python train.py --arch="resnet_bottleneck" --model="self-supervised image encoder" --dataset="made-up ball-and-stick molecule models" --train_examples=97500 --image_size=32 --crop_scale_min=0.2 --horizontal_flip=true --translate=0.12 --color_jitter=0.6 --method="moco_v3" --norm="groupnorm" --activation="relu" --weight_standardization=true --depths=[2, 2, 7, 2] --kernel_size=3 --stem="deep" --avg_pool_shortcut=true --widths=[128, 224, 384, 672] --projector_hidden=512 --projector_out=128 --projector_hidden_layers=1 --temperature=0.2 --target_momentum=0.996 --init="trunc_normal_002" --residual_init="none" --optimizer="soap" --beta2=0.999 --lr=0.0018 --beta1=0.9 --shampoo_beta=0.999 --eps=1e-08 --precondition_frequency=50 --max_precond_dim=1536 --merge_dims=true --one_sided=false --adamw_lr_other_params=0.00093 --grad_clip=1.0 --l1_shrink=0.01 --cautious_weight_decay=true --ema_decay=0.99 --steps=6700 --batch_size=256 --epochs=17.6 --lr_schedule="wsd" --decay_fraction=0.4 --final_lr_fraction=0.05 --warmup_steps=330 --weight_decay=0.4 --adamw_weight_decay_other_params=0.01
Rows from block 6 of a small self-supervised image encoder, named by matrix and row number. Rows with one number belong to one channel. Each number is 200 + 40 x the weight over its row's rms, rounded and kept within 0 to 999. All counts start at 0.
After each channel's rows are labels from the 100 images, of 14848, where the channel reaches its highest value: "top examples" is what is common among them. Only what is clearly more common there than usual is listed. The data: made-up ball-and-stick molecule models.
# convs1: 3x3 conv (model.blocks.6.convs.1.weight, 96x96x3x3, standardized in use, each kernel summed), inputs 48-95
# convs2: expand pointwise conv (model.blocks.6.convs.2.weight, 384x96x1x1, standardized in use, transposed), outputs 64-127

convs1.15,336,197,246,167,201,198,338,268,212,233,148,332,197,150,180,241,200,215,211,251,204,177,162,171,186,168,182,234,151,200,198,195,206,178,198,180,174,206,172,184,205,185,196,214,204,222,214,191
convs2.15,200,212,198,206,197,201,204,201,200,199,197,197,169,224,204,189,202,190,200,193,198,244,199,200,198,252,198,201,202,195,234,194,206,189,197,209,192,207,184,201,199,197,203,193,200,232,196,217,201,200,195,199,178,197,188,212,237,202,204,200,211,197,201,212
top examples: balls: eleven

convs1.85,208,222,234,156,166,168,224,180,198,240,193,205,221,181,166,157,193,240,235,247,173,186,248,197,220,237,251,207,279,204,186,185,199,253,255,183,163,192,208,200,171,230,163,192,117,155,260,166
convs2.85,208,208,180,201,217,193,200,201,213,202,361,183,204,228,186,275,383,173,199,203,249,234,210,190,210,120,192,201,203,202,185,223,188,211,199,225,206,200,167,197,204,196,170,203,215,236,192,179,199,213,200,217,204,194,194,207,205,91,294,186,281,197,192,174
top examples: balls: ten

convs1.75,199,229,186,308,225,211,254,254,232,229,369,217,177,217,194,208,233,238,245,227,190,170,155,279,225,222,160,216,103,183,218,196,205,189,178,220,207,201,217,229,220,183,261,234,123,181,188,213
convs2.75,199,207,197,210,203,201,199,199,185,236,164,221,192,351,200,199,177,205,199,196,207,66,205,181,201,160,199,204,206,209,212,251,210,197,203,167,201,195,219,198,200,205,160,182,205,209,196,217,199,194,203,208,193,194,193,212,199,112,193,159,204,200,202,218
top examples: dark backdrop

convs1.13,130,195,223,250,246,187,264,231,239,195,167,234,211,193,222,294,186,207,234,260,234,225,208,228,216,193,209,177,233,230,194,220,244,307,274,260,245,248,219,265,197,200,246,252,181,160,297,169
convs2.13,214,196,199,193,195,200,200,195,202,289,235,195,180,202,219,207,336,162,210,201,214,256,220,231,222,203,186,194,163,189,209,172,208,229,215,200,190,196,197,216,215,206,191,190,229,199,184,217,200,208,349,188,184,198,208,204,201,200,228,200,198,202,212,185
top examples: small balls on sticks

convs1.76,138,202,176,231,156,190,203,150,227,242,146,173,220,116,206,117,186,192,173,198,192,234,228,201,202,245,216,195,261,257,223,287,209,181,145,180,203,216,201,151,177,211,211,209,248,204,221,198
convs2.76,200,193,192,209,198,195,196,199,197,198,124,206,202,199,199,186,203,225,199,202,222,193,199,198,200,210,198,200,200,199,201,202,200,195,197,198,193,208,187,202,198,189,171,192,197,223,193,191,194,197,170,241,201,198,187,207,199,201,235,222,194,199,193,211
top examples: small balls on sticks

convs1.62,170,78,201,271,229,177,266,245,206,255,193,227,216,169,163,173,179,225,288,252,203,196,210,197,214,253,192,345,253,256,218,197,220,203,245,254,219,162,198,192,208,169,172,162,139,210,194,178
convs2.62,204,210,235,202,193,296,219,203,195,200,151,205,206,194,185,263,296,80,197,122,211,200,208,176,204,202,193,198,200,214,221,23,197,202,203,181,191,196,212,212,204,204,188,214,202,218,191,195,199,188,177,229,207,185,212,208,201,90,204,0,187,201,201,191
top examples: small balls on sticks; balls: twelve; balls: eleven

convs1.1,228,167,198,214,213,211,201,215,165,231,180,145,189,199,195,240,206,201,238,206,200,222,191,234,208,222,176,196,144,202,216,72,205,149,217,214,194,224,201,212,236,212,206,210,162,243,409,196
convs2.1,198,244,201,198,192,205,158,197,212,203,272,229,170,206,164,159,212,141,194,206,237,235,212,123,210,210,188,203,196,198,197,184,233,205,198,198,178,201,201,203,195,196,226,174,218,194,185,209,195,169,202,283,216,201,172,220,183,215,191,210,210,197,191,197
top examples: balls: twelve

convs1.25,241,320,192,214,209,204,210,194,170,231,223,217,195,252,197,137,224,176,248,193,255,223,175,197,189,215,240,243,35,166,195,201,217,192,175,192,231,234,240,193,209,250,217,142,150,224,227,302
convs2.25,213,188,189,193,190,113,211,199,200,205,221,193,202,224,196,0,279,204,201,213,190,194,216,220,217,205,187,195,188,292,230,205,201,216,215,200,192,192,159,331,212,215,210,196,208,186,188,209,200,202,310,188,182,199,214,202,193,434,220,110,198,201,209,184
top examples: space-filling

convs1.66,197,258,202,219,195,189,210,164,212,170,209,187,193,192,193,152,198,208,195,35,204,37,178,210,175,125,277,214,283,201,146,179,205,207,203,199,202,196,188,215,190,199,187,179,221,210,237,184
convs2.66,208,204,196,201,189,206,201,199,189,199,212,194,317,176,202,175,291,220,164,178,219,198,207,178,200,205,188,191,140,201,205,185,200,203,202,202,194,207,192,208,208,195,202,188,199,205,190,187,195,202,190,403,207,197,188,206,204,210,137,224,200,199,195,193
top examples: balls: eleven

convs1.81,127,186,202,242,209,198,182,267,174,223,262,163,134,167,198,194,194,208,240,247,170,187,188,256,148,238,219,258,158,207,212,200,216,215,173,245,183,189,209,217,211,204,241,175,149,178,158,159
convs2.81,202,203,196,197,214,179,198,213,258,199,154,274,193,241,203,207,190,182,254,213,203,173,198,203,198,91,197,212,202,269,250,345,300,199,205,242,196,243,259,253,201,190,119,190,197,201,195,234,205,289,199,199,196,228,211,195,203,164,178,164,209,189,199,190
top examples: dark backdrop

convs1.89,276,204,191,207,195,176,247,187,343,209,242,188,236,197,189,130,196,210,208,223,210,201,172,184,201,197,237,189,267,198,185,187,221,201,181,244,149,205,199,179,179,204,175,201,259,209,289,111
convs2.89,206,217,187,199,194,197,200,204,203,203,286,199,187,147,199,204,270,202,200,213,246,215,217,157,217,195,198,202,160,189,202,187,183,205,199,211,198,192,191,210,201,187,159,186,204,198,184,194,205,186,205,201,202,200,186,202,197,213,197,202,261,196,193,190
top examples: small balls on sticks; balls: twelve

convs1.61,203,249,220,220,254,177,267,214,218,264,263,155,229,183,193,169,187,191,211,207,203,226,223,242,181,230,214,162,262,198,196,180,224,211,214,253,190,195,185,203,413,200,175,146,155,229,240,176
convs2.61,199,205,197,204,181,199,251,201,202,245,245,197,211,199,200,152,279,172,197,201,201,264,204,193,198,198,197,201,202,193,195,198,201,203,201,202,196,191,196,203,200,198,154,198,210,195,198,202,195,200,203,209,195,194,202,209,196,216,192,202,201,199,200,198
top examples: small balls on sticks

convs1.83,172,300,213,202,167,193,283,198,330,214,230,139,276,195,212,225,200,231,218,192,217,129,146,209,214,230,88,200,287,221,235,259,191,221,195,221,191,236,209,212,185,159,200,228,210,223,159,207
convs2.83,200,166,200,211,196,275,202,197,190,202,263,206,192,203,174,181,233,198,197,187,253,259,201,187,203,198,199,200,194,152,218,203,201,205,197,188,195,198,219,0,200,193,242,188,205,205,201,199,198,177,128,197,203,202,194,205,179,204,194,207,218,200,199,200
top examples: balls: ten

convs1.65,210,250,243,274,234,182,237,199,187,200,212,230,243,267,217,218,209,214,265,188,262,225,189,222,192,175,202,190,263,204,208,204,240,272,255,180,187,243,195,265,197,230,230,230,119,155,357,245
convs2.65,217,185,242,196,197,198,210,196,185,247,280,194,191,259,213,174,220,209,200,252,183,224,226,258,227,305,177,193,256,221,217,232,199,228,222,180,182,201,166,211,217,222,222,199,206,148,184,214,196,240,131,206,180,192,210,201,223,213,273,124,205,202,213,220
top examples: balls: twelve

convs1.11,217,198,196,226,217,199,201,219,197,162,227,232,155,211,214,191,175,220,163,248,203,127,187,185,191,193,231,258,206,189,209,236,227,178,196,204,222,193,210,225,213,213,194,81,194,155,201,233
convs2.11,198,204,234,204,210,232,168,194,196,201,193,202,183,230,187,200,218,52,200,210,225,242,199,195,205,196,201,204,220,179,252,204,201,202,201,191,196,192,120,203,199,200,195,201,207,158,198,202,196,137,179,196,143,198,194,205,199,192,192,202,141,201,200,208
top examples: dark backdrop